python train.py --norm="layernorm" --positions="learned" --orthogonalizer="newton_schulz_5"
Rows from block 3 of a small class-conditioned image diffusion model, named by matrix and row number. Rows with one number belong to one neuron. Each number is 500 + 50 x the weight over its row's rms, rounded and kept within 0 to 999. All counts start at 0. Numbers have three digits each.
After each neuron's rows are labels from the 100 images, of 14848 (inputs lightly noised), where the neuron reaches its largest size: "responds to" is what is common among them. Only what is clearly more common there than usual is listed. The data: seven-segment displays showing three digits. In brackets: how many of the 100.
# gate: MLP gate (model.blocks.3.mlp.gate.weight, 1024x384), inputs 0-383
# fc1: MLP up (model.blocks.3.mlp.fc1.weight, 1024x384), inputs 0-383
# fc2: MLP down (model.blocks.3.mlp.fc2.weight, 384x1024, transposed), outputs 0-383

gate.354:486466460574374502500516450533553594470496504610455555476517482525518579509527504447580488507545502400511433479457513477470484539458512491470481535466564507531566531444639496443448424511437537450523515549530468545467578557477498456522629506555457487490533413541553484612497551543516525516503501494510491461508564453474564465537481552498482562496495511508512482485511546458448532500575585520567424477472381513408440440512500564538439470521334435491545517538516483518536461530554533582513551476579553471485429517534569472419429452487495498577464488466471526518523391561535477418503412512522563539512577539450533566499527507513537531502497463507489537514509462470417428508515509493476492542484567534482553489518485503478572557507472493536509489483391450493470542388466442473498601488537454511523572412521447523594354434433559411539578455567517504370549523526527600571515503546484492518557475562459521498513500433558414557522615509477345476534384495552506542482499504585504498504461472356525598493515456548539500513528516553535504509533533514465456423474450521504498499620476502456622459508435484403456489401443561490463497484497462544560557485489388550382
fc1.354:587522567461529464558474466419434525495498506552538536586450492389512611528504369525626494499426472484485526458440458632584536564582528587510502474497407464457455443538580518515529460495461487443530462502580493496568477499489511461415510515444464429466452578457499479503530480506490434573525523510533621473494506660573506547484559498492536543466455551482540489515508478416471420508506510573475629580505590523423455526474528532523527450451502510602467489453508511476452535505549451547638457495466494575454552515415456499443581468545624536433490481595468432538404486514456459519564627475425498487569479529465559429413516501449463542478368450505499516411537495516499546558533527526502496449537460481389461464500460504486460496405457532544518500502460453492437439495585522492450421476556500603524508529414569500523574578498493556462502529515471529410445480508469566458455536530559487467436496539453491491451414493474601437495497512513628503461548486444488508497554527469461489465442499566469551539449509569461483506500504455473468475403580480505541506368462476499555509472481533501442597592578511502445483454521507604480470449563440509461507557471543474455
fc2.354:461469527516401552491527459487488514493507474556596459550477506459498641472455447450281513503458507498484485434421443549448527502435497484490524548547506492427437559514657520464511414450479504496458554455570465565561456476516496468499553486541547597475473491555510515518492528533424579567506565543447515438501551615573524544403527463533415503463483521487591471514440531587540560523526518571576575633539483516448521462482552459466521498532461417555450475499441491493474482507478429531475547469411509473558550570415517504418451447457436504646457495500494441455430460457474512325513430506497544544436568565520484455509488519463525491567514573411542431514520555429539489522475524517593514504549433489514477520487425490478503487501483569522461545488513445447494449581590539533476420449404545595501475391497524518499515422512485454484487458558457444400508454525436498478461525454421494507493510525544438584568577504338534400457408480517517482547441431483486483514542486471445493452496535607497398530482522522554493518452478601486505498424506477485490493418436499499485473516482482467506512529459500560595564412520517520482488517505470480514474574617496438501
responds to: blue glow (50)

gate.428:485413479540507637475472531413507537559452536530507542496424477522493474474500594497505526496471478498521545467477554453568549607487421484470490480430448478490463502521455551456530469507450431459541482428448496520491450619499424438441529434505568511511496578550336524508528473588559466556511487515447439442468471492457453435490511546410542499463503569490464432417394475451513484476485586619470498400402504511482533503481530390507377493510455492489593557473583432473486541461309580512418566549528524533513519517474518512532492505593542551519488506577530446500441420563461589507511478497501411544467500486565493515557523489540455472587443501525522434559590605501448374583505505475538535509555540529502586527542589513460492548507394500494466435524455459431527512425467483493534439580534486517509484483485485530494441509485669500503489503515461515498547555530497496470589518525572387492535478508531536403545510576506402457488564472463520481486587479515521553562542417450516480520581512592470491566530564550484546494489542496494456390567457475518573499588555407501505439511489567409569535472541445459554481563477547460492511491466532481480482535404420489512
fc1.428:470525493476514489496462492527542498573452457517512482515567508421477528452523464590494581530510392413567480498545425480432509480529515393552519542488503555507521502561530560562524552517528439531388499566518494464496530539402551540489496543600486480461465477487600449446486538470508520457497477427534459439469520480473501375472478527612422567468486502476516482512558454487502522517479551410534422559498587469535556406533487508502499516587547503515566502500493473508508487487509485411557512481520422479499451520477478381514509520579558457565546384452497549450501454383452472529480481463448533496516518406517580499425574498374572624444536569494532491459457397525513539528564432540419432507637466499478505421438457460459532421468651545589509481541497509474413482537551493435394479448513556455569510645472428542430594492526449550506465532527431512549551499540374515599443473515479491570504470510515491502510426529452462552499543466465502517419554534510501526424522584462542486482577547495535449566531540535474453491533351466471559649536550561498496491478494518483411485556537571447450417519573520544459588511524533469556499548514505421439548500462542496489
fc2.428:597545554501451482517470514459519496372493603456442423523465555479456530542484486408520450522535518495357513646423477522470535491466466510532536482498544533487597513588522538486541541457501459461497421609444489532452571552545524560493550535532500526470549513514540510489487475494476444483528596455507476511471438482436550570467498562443437455484530567482476526418502450445422443554496463584522490445563490484580467483498452499474542566468523489459542481539514441575454528576587473464516417473560544488470501482458522588537503508461507455378423528537502482615608540551516352551470460432438581396445549569530518504518497448560609489437549529457502526566558444473508524513541535472543447462496531519458477470524487520557532550442388418507462391495477544404569583468569579542480486446545520515427539471550548498512443499583467443513470502401509533431372499456568497565493483443564571383478468532530501483464575553541423516463420498443481492531451498455446504464545444480526476519505479547453364434455440466568488512456572482467478517504415492378406512461511512488511483516443471453518566519527506536533493491529433398549518514457528585533619482418536582505
responds to: red glow (42); third digit: 1 (35); third digit: 4 (30)

gate.221:499480523536495554562483622613426468533518459590437514504397401495451508517615463532513524456541454541572444571515545477488563496521422510512537545383420459526468471516533529545521529455481509518379453463474545525518644455549487473522448416553422403491397501547520476487490482456535548454488630513427521481487513567457501496461434477558492484488549462427573437485501541444575482526537508548571515542434554487544400476511591515475471476518432544402552503488482590461532515472574495476527507428541546369552555528532529459509458535519450542542428556495569537458501500621557401521559469458475474516533436526541565452542493477500475469437449412515591516517489564446414434506477562408436492524530459455520486488534534636445533554466446420469480429494552485510553450569621418480411456488420520488431623539485515509451491472495446444513445451453479495417481457541472410517526547506508561595501459441533480427558491494527456586528513600494611499479457512411512427498472489524481449518528465512506548513520512513480417427482485498493524472539511474571388600532478540523548447472474486568504615473598498443514504544519523471538574541513525560514496461521468582454
fc1.221:474520436446427430456495463460401397484514450500488531498565583482506529461441550476530487563487508493443542514466492466451448532444467495490565485601434462460563516558529425454551460505522563444547547434519452497475482475486500541470503538428492545477519544507408509563489476498464409627443401466502471487402466406554387511541543367434505538438428590580464433520513476580497483516549521438494455350546465593516535534506460461493464535473654481510471516534485503593478512517419532554502464565522482584534536546482436590584452439390477448482535440506470483423489553519542503517450498554501393511580562531456486512556464501503503545546550448491485443495456460523422606528542509520551548550489522512438565538537508542435414484460566558498538527417508463464559480529456498502506427521635429534520425443484562494544500555487572554501479413519544519474550500562503503431498479459501439452446530535541534659467576497502534457459601481523470520578443520615548410519583562541418549559521541546500504489506460449522510486419575438518491513533395509527534466567516455451455592474488520423487392514481427577527502412552455550549541451558484516462525518453484481548
fc2.221:420499561519566571563413537529466555497479542457522480517467529394558524510491529536438434540526551402575492515532434530530382531495450504490493519598477452452562473465493578488403517543432475528488523452452506444490549524463504487607532535564494410491425499440501473614379533493506358508485495572503468486494435429498444570517586454459389530444546501558544484439597430500554448438529389440480482448507513490526451494463352603471465556499527484544510542501528567536486495461434506560519583529520446492455538456502533462585502516556503542516509491480464467518471563541586441595525487520537472569570533475516479518434586439526517619533479420516447488545479503528441488446463433559447509435533480510411550545517493518582491522469372520546507533543448477468578552549503474430505524551478455492480584566492526568474517524467493485421496525500492539473500508569363511499476570523529415515496378501466422453544508502457471487567505498436469544523533466602582553505539560537589558504536467456563500495499473623399537428449416419524474461472469451515589546522485451481518421543488587442491458411545483561488495504515501444533527417619514513455500606431453463552
responds to: blue glow (46)

gate.225:459539538503555456490526512518554580490420487621446502445513558466464486484517498487620527392529553523459579501424453482415524510471475509495426469503541544460404511538542476453562466558492562467553477532436536509475515428521506479663541450470492539478525503503560529518476482552535492500516549505461456466524470600502472524543515492504502487476516527534477604542461513545448487456525535499468476460504477546534501452495480497503490480462577546571530570526436447482473491477527493429464590405518533478605367534560520520554433518501488539502514479476563455459421460528554459504591574453462467475463497488542437486528523443316470435486542496450545531466556406464504507511491591381497538439465513587547568533495454522398484457419538498524455474509471349371496446450511440444566557500567502534549538442456523541498491580497472445441394555463487523521453590486479511589504490473499515564475459505518477459446515615458516588472461538499456447587506589483471547506475537512551458588533486477553401490459499578548566587486522487553499561545687499573464489512445510473476524394539481504519522468522472404538444454430465583477498530421508631540472390618471449572
fc1.225:537534592490514442495537476640481593505396436580442450526528546518532502561505413491499514533462463435422637439453532539557488506481485519543502485491532499490424560478624461470615364598394513569513496500546563493512485556461490547491529457492471517510450478383520547413459446470521487472452509552462513385515425418473497512610505533517490454477456530416491504458522478444502566511484533598540535414537400522629434507410422535500525556502439570517540499550485433532497530500524424498605550470421480563480411535505529483453531403567556501539540481524489524529512556512515471483527484489558572580531523461417515534394564504419481417420528475458440519522428491441409473425507536506492482509520492608489543509501481490572538434460514503508449509507520428514504422575470475512466526478553539516542506518558522537504477559550514538547509496467501495560508506452488536591512450478524577573512543507468504552454457546510521492471488528504539436450456611485461504472532457549508480600466519515441481498420484513490494566492511371603405455471560507608513430535478501502419561533445509594460419504542557496491624554481426496418486515411520393516516661488512498523
fc2.225:503503507463490563519475469470641560540642514514458506496510540511499432459546466533457495518502545485440624486432503451495484515494437557547538472524516544512479483475472548518578489492513407513522508466435487511448425520507505550486504581505552521519457554531501511528498465447511488449464532512358417542553481509514517492480521538508639536450554526543561508496474506489481405514592374516493543598509397459526474508530462486395484483568495604502496515425510526551447470469499445496582488390420496447508526483552509408546504529566482497490418476484573463338556511547503477429550494467452543511429472476455577638536497540503497418531338423529437505501497522480503505452476585490457545502466593487507480514489533439578521494457504460488496517500485472435514438497518465485459485524445514562436486352476516507487544533420570603518514528451484530433589462499575502497535404554476583575444496489415445464548564491550504447543553529565538561531603402532466508477492453554587493493493459552462605491505481481446532524535488520553547389567485481442523420546437465433562430398497527530539459457541529461418557563527515479468485474444471390470412444638394466525
responds to: dark on pale (53)

gate.247:390507505491558514571567500531438464621471494447577565537472557516538515492487420547489576470458544523534500490511527573553541382518419437439540464481417504506449515449486561469521474449492505513465487477590607563553500571467517498552487515404508485514474457462478567485502515585565527447470407529562505507623497515449551565577471478398503511487569565471468464472496523404539490559496428497558536506438536502451429541436486542544362424613480495532533562448408508436526487453493467611551516434417442407509491464535554494433412465458434599575481553446494594457427544520460485525443524478421556423541560487548441505447579453469524509513454475460558526476471559493482511467484499505519453558537488449315550397479551474521581341564572508483472493524546474556447529508572549581497429524452572532501506534458471596477570543485425473483524489518550466467519470472607554467527475571443606502470519522510490510463515472538440488558475462520544467475507615450457496502507491524470529412463599495540481363473452514575473474473428468489524512526550468492557479547404475465572533554518522472504493551595538500484590499577486547502495493470561519506439558438513544506
fc1.247:436519523573576409478619470586396495432536441459460546586443480435479402468498564489499411509541587428523545512527547492546519494445423537463542437552568573503460417509466441484611486388426512560463419501475541482472547586533537478578479517464553458514522566470636508523430468552545475470474466458438528458483493524486536510609467490483527427455525538595589495503534551391550527553548506474579562521487466552465433577654473479577386529497560607487540477487523595455555526426534445485488502520495435470476534442495581493507497553507420533488579554516495530479383519454527467409457441432432545532530541594509448464483462502464502503431445487554498570477498548512587648496480544444547485476414561545492525477414491543515484458496553574490530482517492502583502563446515508452570472500486493446556502441474458603541501447482460497493569544550504462453487423451485581546456625506571589612493535584501440531516505492396478440502489509475513487553545519538515594574500539511537516432442508523481485573525449463553481531489459442516448581502520535516527529477500436489517540544533586553478574546498519473401463470528566521421509499493506461568553538490550458542
fc2.247:578560476479378487552428520503440412533524509477591488533441502471485454530481498447528530497588481438590426464550459493475487478503418535594486482529420587539551523431586483477526479445530465543512582575518572557563458448520500581518501463524583395505479568562483486455447502531564585558530562429542485430553546508488463583528520551573465522573419434528459496512476464520426488434472503508517455463594503480519469532491507429505376591463477570543432549508395420397577514544470465489515480550498511485463410524477434463508473488493532546434434464529511476483483515509463435524453557409540489452471461555487431473555455456542458566486466467551429429547483451476455419520504566492495541530524510515474442507420534488421497545518621505604599452545605602442506569539445479466488474513542462504430549560559515480501470544520566511497489585497484433408501483413522424573537521441546451476440489474473451472630559513447448532421496502553557552497467430460468520633531546487519471539517410605468478458445487545482524513526470482391477522470526530537612440561415454563478557470585480428554521556479486560514521546486618507437434580499568521563420459538502443471
responds to: dark on pale (100)

gate.166:483486499441526544553563469455479401494517507588481464471488463514486464516417505451561496546500558556506542569494458464560437491466503507479496481505491515462532465516534485601590569492478569429425513476510519579418451538488451515466400534444456423451573487447437575554471496481499501383469431431526537474528477666501524569486432383433516483533484564483559544481539517446465540558556468482534511493529517530476506472536515516573512459525575570449503510442517477506469471499484544490515603546553539473553447548579449413499483673413467502531467568510465422482590427419461410487524537479474523438537541435581387606504466475526439526479545549428524571545585390509428564510527505499449558522489433535446513450531556436540497497524514499522403486524564428466471520596614586524463482447374496526483435445482462456501573582490449401534505490513510494486573511549534483512527512438535461550468530493609458540495473480555490509503455398429502480542497545503544532500486505473496453524507439569590469510412535502583523528500485438496510547499437508539502346562471557517534456315493503506383537557463463441488492568510461560577470541577540511509525513407583496473
fc1.166:491525454630486462456557493493604496492473443416515508443482466488537636447492485469423539543420527482517484541490537553551571518407452557385472546574475537623436497512581575516477517571533510554445526505428443551414464543542528475429553553471562587524487513468496518454488468545527456483545573397479533505638515289517463493441521448529410492556398484498498484510438459430504581482506494544444481489428531494405522485557509579508571497389453405395464557487475524550505480414502420516493494417489493499571466588516515439490534415510479480432476531430503474475419562473440506560475534515497505564424541548527423416467558433432444508572467413495601522522506492528411548536506519388469453520487536472481435495479520517428457422545459548392534499492395533478534539504454445525514524534494560501598516506421504475466614453460451616525457509401526468502524503437444476465457551464423502502494512502582468570504463458545446456523570518532441462516476447503457535499475537491449552522430473516516522430507555529415505469511488547469512550543523503500499476492543523486472386506555519518483465553426464430438507545530435484410523532482430419490459400496465525467
fc2.166:509536446530574442557506478418498539475525474466491562472495476496445609481561546467727508505525495512487430561506541543483505526572463451420516509504502564606455466515425409505411434538515512545484505527438524563462525479523487481531472420558446451406483549496460491540523532501490465532472444596473533544593467552492489495403476510492599502577584498463572502456490491454516535498475518523579536594564478537534533511392503445578549512559501468451548469545420444544497455598488496564562514480442519526486409437560463585484461553568549440539505555634562512463523494475551462484483524528465482440504502551577515451502410493489510483491493479496580521459472460488407453530500599459374577464446575456479531497498522622450485549475457533556524491547535473425558496533492500514619450482530460491538499461556497419545502358499555538500497569368485471653448515431545463539500518547509541519518559531430553391518440432599463405503530574522497515520480525552527456537494546541497362565541510472526409455368568478572421453482466489465464521482492528497486449595536488556543570550531481494491428451512460423549516530445502514440512539434465531487511484474449514540
responds to: dark on pale (47); amber glow (37)

gate.427:411510505451474483428466478450511524574490563560563541497444467583430614437568445469487513449539489597612501500469455440559463476556349488521507488375479541554438549502508580547519506463466448528495426391428570520460505469547462455590493408576494441458468501509448440513584479569475520385576515588468516431454458492517464512472526484478485381451486441423538493480526465558548469485457523553556583414557496507456441468487436491442518473569563430499432528589506513480493562532498494529481557424553560640507528527481453555458444481532523514542522473495456603551465492489454535486471480470503464570452463382498502385512514470618452470566451455480488495544472580522498473538508434563533467543515528631470458457499560500448450470586516458472360507439510519507517448546559524569480466609470421485472470420495514549504501447458529505538483524481446488478465457469554417540608511458497570532488492504526523504488461570551502519556531458460455449512445518429415388494494423518533580544541528510453581473508545610402539495437494562520579439546573476478477521554438464539480529490630478463484543420468492493480511486496509462541574394583522513565504538548557508473
fc1.427:447562552432494488590413539449529527497432513542489531487456556577514464417482549516453485518539431630522531619457372527409389474469461536551526553500376468470400552534486576609477524485512524469531429472424500499575482478570496440513528401590448460515469502489387480495626456565479444516566526472518495552518490516539587483536489562549491500438403473545570457506515568511492464449515505594578537504514583542514526537567505511450438587503493496478407569531448555434458535550492430453468474440573545465534509522487516542613542390544477539475450501391507506528517513464483460441502380469503469442551547430449433488479357414464482569563449534463548550518522415450558497437502406509416481489507426525547439528528418521532471473505519446522458574452511425481490454575484521463461547513538437432442464477482483562422452470503556544546533477458520594464494523573452452525436493482463473490476441495464494513432478551572466580499568480527437542513483452559505532524534523487549498464503475484421528426524522490519441390474574516493480535563490607464490509498552475412528534544547550507446527453440550431534545509501463501531523554570522618473528502429656500509
fc2.427:478445528511480468528527540507496504572571516457571502460460564579541518621478503473486420515565516420569447479527440481417471475534419550544531472546517571472483506552511420499469497484513397502508563566498522461465545468590541424524432451465510609502519468543519524439596504541495497524524533482479481461499531500524574518506485485503313542483536635587632458528603504504459448486521578598466579521502564440515392522514453520524431459478500521524582493419449433373572500531478526543512532526539569447568542567486458507460571534478497520409470513474416532505503484432532457555453602452398454468527556437482501441552504520432447605462474461574565476507568485515551501404465478536499457462548515423531475508511612492532530557517483526446605513550480485534558424589495439563518450402527587492447540448619505555505534514473481556460543507446526427527535467480522513486507414469518490423396545427486574487527480467437493456545431586541460445537413470449524530541454489512515491507491514449470548423507581462494419418553418500403514486528538440550479575554499490501477447526672535522497493522556471453532488433528427512542475491461514397505515538516437488422
responds to: blue glow (42)

gate.180:521512499455496451455459527463394515532458441536549508485557548507514464481531433604508532448498428478454442562548475473477517504522474520541539551589400505482491462476453509538515510652601511445510391471529486438555353545472466535583447536485479479534541430417510426446407463520518567498495528469513511479507545544534465536517520451410558518432566681554521530467489512500564586508477542491461566521501633487423509503392499555477453511477518491506434466433505577501591521462477464495510417468455454634453535517486479543522524476481451461485475553455497533596496488471523462528441528459499526471399416502519329445474550432520418516516462502498575501513422502544487492538524496390535452519544413428511481451523474508456512462504554533540447489420532515518504499543576534538596486517448500473504474539531505557523472433550478449430482515420449474545469507444443558416489463603488529518505456496585495430573448645552628415497503480531463514562510562504519502442463463471380557489462476496456529499583499512425480528489455478612469537608437514536533548499489513540612461369556521500590541522525507450490496446559521492512420482568466524516500375437529522534
fc1.180:440504479502452556438492464412477596435520502557452531467444469501544539466492536439530479638513431546526519441483548388535510505503470489507494484439407513550550516456588449554447488486431535516461447486567463538481491537523512381436542488588480545470499466548435523537495548531504468506529498528517463496421512579467535477468467566406499455525520375560505518513604562521428481473536492475575559472514542512525552422579534526546450545527466510510540553492582426531546551455511421570568479502487459494590472481600554510405518526593470489498485511480477547480593481457439488358544512448545514522456503425486508558572456500540515453496445471440571542495574519483457481495420512665512614532492574557549416513535528531530599463373497532571404606584461457576431517427442389483456563490623517544489500422481537470487423476471501422559509511478485474514510399492475484500449445550553442543475599467443581543538507493576510646578598483540446534544472564543531514563527434422527433486527553496497528523484431585546477494594571530430564517516439548501460492534551484519466557539479465477517537465422454516523490540485541559475499501445506441562529557564553519462
fc2.180:576543454447538485419466492424498487448446443589494408477574534511446554477545432488488527469457441502469439478505564504569549485467483489544615450467472448501537579459490528430533535528452509429448509479491425434433529454573518489530538532485578424465498569398610527446469411551469487395518583486556427522449468575507486470478474579521481479483482539474569474463656451539490458413476512502459518520469474446571474540472494515547474483466452499419473465521496492469465552562561540517517535431476403442446350504471493396492520504446523504458518491523519457457467449480521546557492541459518514486480481569462429369443546496487393549498471547530541535515580496452415545548549538484478532539557417509551461560487478494536443481490518508459452390513384569437421516442458560527434404507522463478422555504422471549402555484510483519526544469506479473513423521494510479513492501386508391523421471492511468542456549566431358348469520516561453482569408488489524455517490418446499598533589469578443490524438467493418409403533465487480521460435540484510470415477581482446457511502420461515518408517474485461499512460461475556530443476482455632428506536572481554474
responds to: red glow (83)

gate.621:515515439556452517515413557550510458423527480461504533508553461517560568395439401509506536529530660476598547575534548670477538546456485448421478471530534524473462559567551547467509473557468512509422511552536438470500545485512520450537606533498506484429408360458538467538594531474505451546539478472540532441537503517543505597505470546562488532464460437523539474553470508482468450408413442503488450473552567564470584512526533533481531584473537584545451506571496561448547478477567486476497506475542541559492526446465499440471472553460521461534470515417515505446506523533543508477555499431470473411460499557461458405539461491563483409534533459487515502431509570466497538463457530532450529517491484443446488439501526523564506433451541413468520443502557476466500395436547517539427347501507534526503505608499434455513409481482474495505620483526582589449474400551566502468422526435532558448520515515486603559470530430488494451549468437475475520449435556507487500545450509492445415595580534509435549458538471466550488467508469516507393659571508509470511497523393411538605614489528488467531542451511389532498494494535520557517508504468392495404438464535442548474
fc1.621:519560505494481597590578465501519548459563444448559571585467524479443530542502463526442512468427450533486544536560457498457573540488484500517538554448503564497423564493474494512417597548508611518508430531536432527406614433475503497526442521471553545399492571549400572389459494469473567453453526490549479535478539472449522503578489433423434599529528397604484504476531471545553474572423549601541441489554491549505498477541535481442445454557513422541524452514527497508540399537494508452491474488621531516472507500438564496454545463472550482496531539444521465538517450440567594458448458435507561443504604545521524607526475449528512505539576474466413470482457480499461423539561473446548534483519561511502529517475571443388428548509476512431574595536499517494512481590449536459555469472399495535517468513525617539473477455483460469497466489457338484389556470383521407523526499641430493400493463477543519542494465548554516512454439494490495466609579484592435471505525523527503488477488484520552457435516402499527492579491447452463474442439447455551526422424487576516562509492519537482419541589588499559496544513493540434528536485497450444488589453501507494461
fc2.621:507469516478552511543440389509493458483534442479488544432518422599561528475468459449433511507497525469485463504486512471447485511546506478473484451508473526621585565487537467476434475485513619460560518567537563482459456467460447494551473505600489488538482535547528458473402526537420443472574438517483513424500398504541552450445541517496423674530434498592477543495547611486511590481478479517456470529492531462475561452503477493562501466560432576493521565505445528529454509542576503507560466489506488447492539500548530483507471562573455464439518452608474549541548441500411585517455482540430556526533515526506527518518576495487481467436470489458562554452602539506469518420494577491563530543392562472489512555543533547532519553518472598565517560540367521491378459452462471520535520497382564402436470517481486476487448524433531456625559564554452590562442344522504429515404457502519510592434462485534505484528462546480506572413477549576567518481475484452457486466462424515504470486485584435403500581480543569442517376460498419462461561456513420456442363475452472571527498472526532487512405519466416366467517480479474540510464557547518470473541547497520484475
responds to: blue glow (70)

gate.419:572482461506513602473553670516564561493506437528490517448516522573517499511492571487580479512494491439585475445556372569532439523489437513486501480471504469506547487527477511443481499462481500457475430519466543463498521555607581455500499506491504498532515465485553494575457397571500425519532459484454484447457516550495475613535479488459440498576599499486415431592495524537441462481493470511482512623558545554539495441530470479598486489553508530653526564555539528425469439535571496498482519572509543588488475582487439429441444505563501493432463464506401524512537581464510492516518479500495600501461505518479442604440472561393531530497522455451507391471540572540437504426528492516545504529450529442551497464459491506606544522514421559563571486500528519515505518473537475502485488420623576477431520504464425514499551464520403552485434455480510527573523484501497511498480447616479525541481483472441413494401499509526547454439451536575566494492503409545498558553611534545469490510560521558514555614594432441477616517539464408521488492493531440466442563538515430504488524453491456653490451490562504542510402566567542479624391436575496490483524475606525496527
fc1.419:479472528475464518561512514510451619474526488494525522602424441537591595498511539489569495488454494496556526444463417445538547442461536459538500522432506432523500508426449431470453466518521544539452524527475419465540552550499480524454523434416489442546531457519479492472460475453483549476452563487375434457455494444544433580491476577509441556533452509469475553397572462565502596445446508472445501588480603475459439438540548518553444516538360527504590420509477566506497440495506570519501540525523530593478400510457511486498517439531514493585502460458458499465563447500478482457524510521543528617485502542548440491604411538415480522576520470455427565470492515620439524458475472410569596433440552476547549540513498560541564566535489502476498428616444389567575428485526437487506495461493467457509531508510474500612497500566504537566455517571492476423499549469479454453523535626502511523547585553493524518502572482463516551634465460609470599439537441530570426587454443439478449475513439495576493590544618582482449497519452543433543421485510505530461575472407415527496531473440528503491573500529451498483446506508537439519551487491541505528507438458390511423
fc2.419:559556561546544502512477403506498517487467527545498469555417494478429496485436498430513487518576476565498447487518472516444460443522530575517510495512452486511527467552606563407472511478452417519549438576452590408453536483460522558482463497560566534458515524518594413513512540499423561508428495518521552509417543485535496499500451567496494430465478488463480541601459479519453507561556543488557465506596441473472496509417569586385554492496508493446499480568479447562571549543467515552524500489575481492542520531556442469468486529573457451445436494449463509497555528503480490490555476477535556453457565545499398509481475540456532564468582552556494568446539442406507561464508531516444477539479490585497540515551532539522569493589523584541468457479423604539519480439514498465578514495499484484530486543455533483488520456540496461512533518577479533364608505515494382568554460467559557412510517595509400417514500543624630482389419584464492460436615504509488567580440515563566431486571529495519498441477612465506475585549599567529495446501351578423477489452590524571598451471598482408537498527554560517500484417521447538519441538479517504529503435549397462470
responds to: blue glow (50); first digit: 2 (26)

gate.331:479493402462487533561502473564461548498510509579530479502488497474543615515543388489467503492570461479466655401525550522410492481534476508486514484493435491422572522558418493467446526423632536534481445498319491433479518464435454415472439509561520458509571500415500504560459436507516508540491524561458501452594516476532476513449567463509485460438485497526491471517491531534519490496513495571531490508485458449511492494515492512453476437498418438538558512509495522527520665479478549427522533559565537487485496701570568437531493573500467455527512532383516448551456499536468566470523533572382430504462510498569583434462506480515470502461519439478553498532587490509468506520475514524543529435405488501543531568488496501518380475418504548488520515629563530477575489504515506509424555495398470485488433582433590499522498472388505396491538485506372487556529456512518573443513496530426505547471498494573448576450522581566647446496581416521479522485491422504524466481477482531446519501505507460433442545500525507528421489545447486584544485546469482446435528483523567498493531466505532507649543543544520655517460548539551542471461525463501571427494579493523492456
fc1.331:557425509520476486493435497453479479472549511526548549473436541475492542566555578532479449424520442544506440492503461559465526545487473458512503551470562485547480521478640499572541531522597531470558505526594490522417444450470488520527563586437462499469514537508514525478519567478486448583472509515502512571519504393559500538539508529556496466517541607446537487491448439529479478532545394471545525641547414635556500504532473433433570495480516510485486401514578515466511404494489614501642440414467497487452382497518484584433554436491497456396493431475538482466564522523528547456494497469527483478453508495387431633466456553426520541542434564531538535561507537389536472530474425323521536467495535478504555497501552542481542536491532480486422455448484447515397461470418512512444498525518624477421535503493476471515448355515494524535533501525530512426438621489519450468504487475481539495502521510414613424522474419399464527475546501486562467532499498489518494491493451494579464499450506505585580448505468489564614505428538447418473521399493453447472449493586487514473474548503450520591516491462463311483545495456498509538525466513560552512484521526442472526
fc2.331:494512446493516561463555505508492526470473500409418480557525518470548474488529567532544462562603499506479434573458476401501538532515488512474495411438521468584448498455375506446621494560546506586521481491578508458448491559467461521467465525566554525508582502409414528495508522454496541546503643547452527456466444439511502563494551553522481466496522590513445496511430505518487553492536484475477504583459588555344477516514508667482470544478488499556524564496491520500469550450524484481398476472453553471495420686429560456554502488446495553548499560523452478463561470492469577476506456428433478510438549484489536576493542426490501487414493492487512498563528478482545500547488481582483514525434542473545481532514509468521576548564491477514471537549449513527483500517427488450538470468527480525402413638535472515404456372631510523531512506499428483612555344466426392483548399560513466446432507488551455621512508501583428607532516390499515528495607472486511508489546458535570530497528475517582530469464521536553512496556482419503556490552506535509516483639523453582495482545483435478581519480514496434578530489550548459513503479477417440500462587476542492484
responds to: blue glow (72)

gate.218:425489464440531483462503506464456530403511468502416525547471512429582478519567552493534400478518535512571504536548591527545508453459568500476541408421450423501514405509412433474526506450553527597482447488488558430551501575518467599428458380516480519415496590485465431497558513455436471555575544551586461489530531490443545469584471472517543477455474435501542495518489529510464434538524502519438525333543566488512492570465474408563469430457555520520518506502510484505503484532480486470534521388528553507519457448448507619515487502508479567538483488534520378446518479530490491432484363522434531484482579463498529481571534482539529595484422520579561506458568507538532429514465475513474454543490619468544484392445450543534450518524480542433552485551459557524511518514465439485458495484514529434546508452398426548458458518442499477485478465525476417521433553445474434512576464491457460510418494466548569427426460468507511500508522434643477612500451562417550514518507491511496413549551514502616468430458448571532497430387551429518584492470541533535496492444495478472531582513565439510524563538511520577585380504483416514545545489479473493514427507436466317502
fc1.218:549527448500440459529519500590471476461565490487490490417512436444587544528457495532499474561486507540501519470526380475582577608594518492529427496522544538524520585485590533476498489518531439469550478498598417585395446466499593484560433585511498432614514533562515598494526537522511532430481517519459445556515469435561489490546497463489484506539538528527462482462464531549538547540492468455474418569430475509509480490630466506455498547524460440475421539482585527463452512412503542528503477479488544486551539537549511417460484533550489477471385431498476543474429487570555566516530521434571472522552493447486555454537489485465457433596487485505438517527527495475536414567485420519503567450588422522525446527412465448576551535434455463497418474455586507433444601498537604531508468489521446569481455527578587527508532481581500537441540601518514499469507525584469554368529421470561544452543521453603461580555480519541566566571507564446508479563590543609519522522606485516498517559434542470492479507487581456538520560572459525558582413506511433582479466508482474528548344489489524510542542506562486425446604493536490483481422536475416606497503472563580533440
fc2.218:534516513489508561500385416494448497418431387526476480479435523356487507494475447613511476615466544463530501521529485513577454532501539437519613483329493527523509462514508569486445458538452489554565489485615530523573488421553449542442511509399483490520490473488551465542472434501515487537550441556449443479580633600467496518479434499359436547585364495564522444487486457481489495546549483563455471452421511609454542460481527484536438527511456431419460535508453399556526475534563553538448481511511578509508491444525554450512458503501524559524508492516476534439499502515399488504468528497501516469541572416509554493389537531459546552452447500556469463459452544459402554532474502570474459478507521517414497561483494363501489528498468479491489518530539428427581509435523557509479564445567484490553509489485519436531418489470541560505466626490495494435560511541454461518590505510520478521419473531460404509505552477462709550551486504457451488441479509485514517534503562538517522475473569460465463456542414569530569483504523548419523538456503515611523476489536479478547507442624485598488455537432568453461413503471509448423441506461507535428499548534552467478
responds to: dark on pale (76)